Weights of a small audio frame classifier.
Model: 3.64M parameters, mfcc input, arch jasper, norm groupnorm, activation relu, depths [3, 3, 3, 3].
Training: soap at rate 0.0032, 16900 steps, batches of 64, held-out accuracy 99%.
Data: trained on drum patterns on synthesised drum kits, 41.5 epochs.
Rows from block 2 of a small audio frame classifier, named by matrix and row number. Rows with one number belong to one channel. Each number is 500 + 40 x the weight over its row's rms, rounded and kept within 0 to 999. All counts start at 0. Numbers have three digits each.
After each channel's rows are labels from the 100 clips, of 14976, where the channel reaches its highest value: "top examples" is what is common among them. Only what is clearly more common there than usual is listed. The data: drum patterns on synthesised drum kits.
# convs0: first width-9 conv (model.blocks.2.convs.0.weight, 128x128x9, standardized in use, each kernel summed), inputs 43-85
# convs1: second width-9 conv (model.blocks.2.convs.1.weight, 128x128x9, standardized in use, transposed, each kernel summed), outputs 43-85

convs0.25:506596490581560472539500480458511536454509507506572498488414548491494462519464501526420507449530499541510476446458478498452502424
convs1.25:548442542448463567434508520538473473553456528476528527461513491484493498490453485406531517488484505488514529526480527540472503512
top examples: one drop; tempo: 70 to 80 bpm

convs0.32:480367502468493469471542590488496471486444471505439473580437493576489504486493426522452473441486526456498491470539502419490505483
convs1.32:469545502446466486526454459512474535520522495520481490492509471437474444463471474529495527473546469458532542503521521480492550492
top examples: white noise; clap

convs0.30:567431519614480515426455457466503550472493539484450485485516480540499518472565493468541519519506545544506487472511581452505523551
convs1.30:476449504421449465513494511484461552473499474535489485531474505477472502522474483538488492493506486469521522496576513591547550534
top examples: one drop; rimshot; tempo: 70 to 80 bpm

convs0.101:460469492517499449503568503536573509469475495485384480487523436536522537537487549481540556514530448557515529476488556479483476516
convs1.101:574505491416478540490494578425491448514474532438463548436526502518511506514527493549534408517505502478456531493499520491518498556
top examples: reverberation; text has "reverberant"; text has "room"; pink noise

convs0.14:448454509508530446555508452493511514475446396461466498511524445448491504412501484502501470475505453467504518537496503527556494466
convs1.14:517404474522556512512513521505467538488533576481482519469475499577531509519426541424432489493505495523415514449556547528486494596
top examples: pink noise; white noise

convs0.90:404520484558512468425475536523580489487554554617501559469553541526506503549518486497545562512505518434445501520475449462472497504
convs1.90:467455503456501441536410531543540442528546479471506445499460530514525487504490509535522479505446523474454470535384496477495499536
top examples: rimshot; random hits

convs0.59:551444570519493453519582462506504469584524552477454442528539462509452514507507455551548492496484447421529510495516502534537460536
convs1.59:473504436522421497509522506470441504491470588508485550520472494495460509534472505508491495498526543494514546510516582535507572460
top examples: pink noise; one drop

convs0.28:503460471557536517502537449479524479440470522504529514510547508464466561498518475548473537506491474498549558523511497454530523493
convs1.28:523454499514535450521551556548492465461561590507547511544503473500454504474497538429499513437493436538496423537472515531546527474
top examples: one drop; tempo: 70 to 80 bpm

convs0.20:434534514470519484529507559509552543420485574464524554474466456473495465502483504471510494511499456462490476532510453494454528500
convs1.20:555446459484530528499492459508503497489480494532466497478571501553511510492522571482524501529501629530459536472483455518503484459
top examples: one drop

convs0.82:469487454454474506494429479517464492528491440526544489492539513527500475512474561466499446481449571482538488516480492495526489456
convs1.82:506541489595503484470549488522506460420501439462514485452504429541539558453470469470531577504463539587501551486483520449508510447
top examples: reverberation; text has "room"; text has "reverberant"; rimshot

convs0.62:494455549596552488556547412427419549512459507501483516460560454567499439511511515520495524527480490555435477531472509445529513506
convs1.62:501416475393461519542568457504461513503497452436513485503493535460483488548551500503488555461531484521463509561446519488457476549
top examples: pink noise; one drop

convs0.8:518491426479499452441515426482470496494526454516511466486551550515478470475471468554539460503497556462518538505467453473538472525
convs1.8:455471468530489553528470484512542489534463482516480529529489498531446558522462544543537526535544462472515565524513468449499528519
top examples: rimshot

convs0.113:482537508421587459485559538484532561462470536495511527438523530552539495488474489417523527505503525543537499440475528467510494466
convs1.113:470533450535501477464410511580530511475479468527538488473457521563527532521535502460469507580451485459475596483571537473437451501
top examples: rimshot

convs0.99:555469468531514488579555520542524499434500511466485458527537518505505438515512500518523494470490428453503511449496505534584474506
convs1.99:493567483472525553452486463485501492464527451469497501472534459421504545526459488528461459508489499431499457479540525493558504512
top examples: pink noise; one drop

convs0.54:495513523579512501530530497509456495612477496465541556537507505446506510377492471514491508475515496492456471530477521526441420471
convs1.54:501436486467436500458488534481490519450511493529494429479529522517529519503461491470510472514524520569568501490530509500500544543
top examples: reverberation; text has "room"; text has "reverberant"

convs0.10:512543486568513516511557485535485434449541441516442475490517498473498502456463536503510511516528532523539504528488449593501509476
convs1.10:558479518454525447477481481482489543491500521418558496574454507451507465488510505477522520447469489410525398437494499483466555492
top examples: one drop

convs0.94:487491529556573528438500500467489490457515520525406550486503503498539502461549552505513492482490516501532490539492548482546580495
convs1.94:505536435474514504532490512489489466501466469508464530437526463545539560506612467545530486498555631578520576559493530498471457510
top examples: reverberation; text has "room"; text has "reverberant"; white noise

convs0.27:506492474520487494523486522499554501430479555447551534520470517588492505483432518526506574487520504524518555590449530531486519513
convs1.27:482515516522500496474527508475500499541455432558562538526575467540505509500461549557523467504544594533523502436587481463601535474
top examples: one drop; tempo: 70 to 80 bpm

convs0.123:468608561515504530431477557559486558477467487500498510514520392500499466508524453538460472544464470469465537554511500445498520493
convs1.123:503522473552534525494548507508533440526524507453482485544491550570602547499461551509488536443487580583507416514484507499522546540
top examples: pink noise; white noise; clipping

convs0.16:510466502487512535504466454485541490424506500458416501455488446506485488478537520419506465478503521403526559552485492501522511490
convs1.16:492465493498516516524550508527495514511540503537499421507528493495555501478469505521481494477487553600551520500458534483484569509
top examples: reverberation; text has "reverberant"; one drop

convs0.126:492447584545515537499543479526419539507488432552518498503501496505497543514493466551566460543523531482529542472475491570461505522
convs1.126:476553473564495424447402556486558457462471531492475505560529505536515482515549474558529493475480433449456469523468535480482493529
top examples: one drop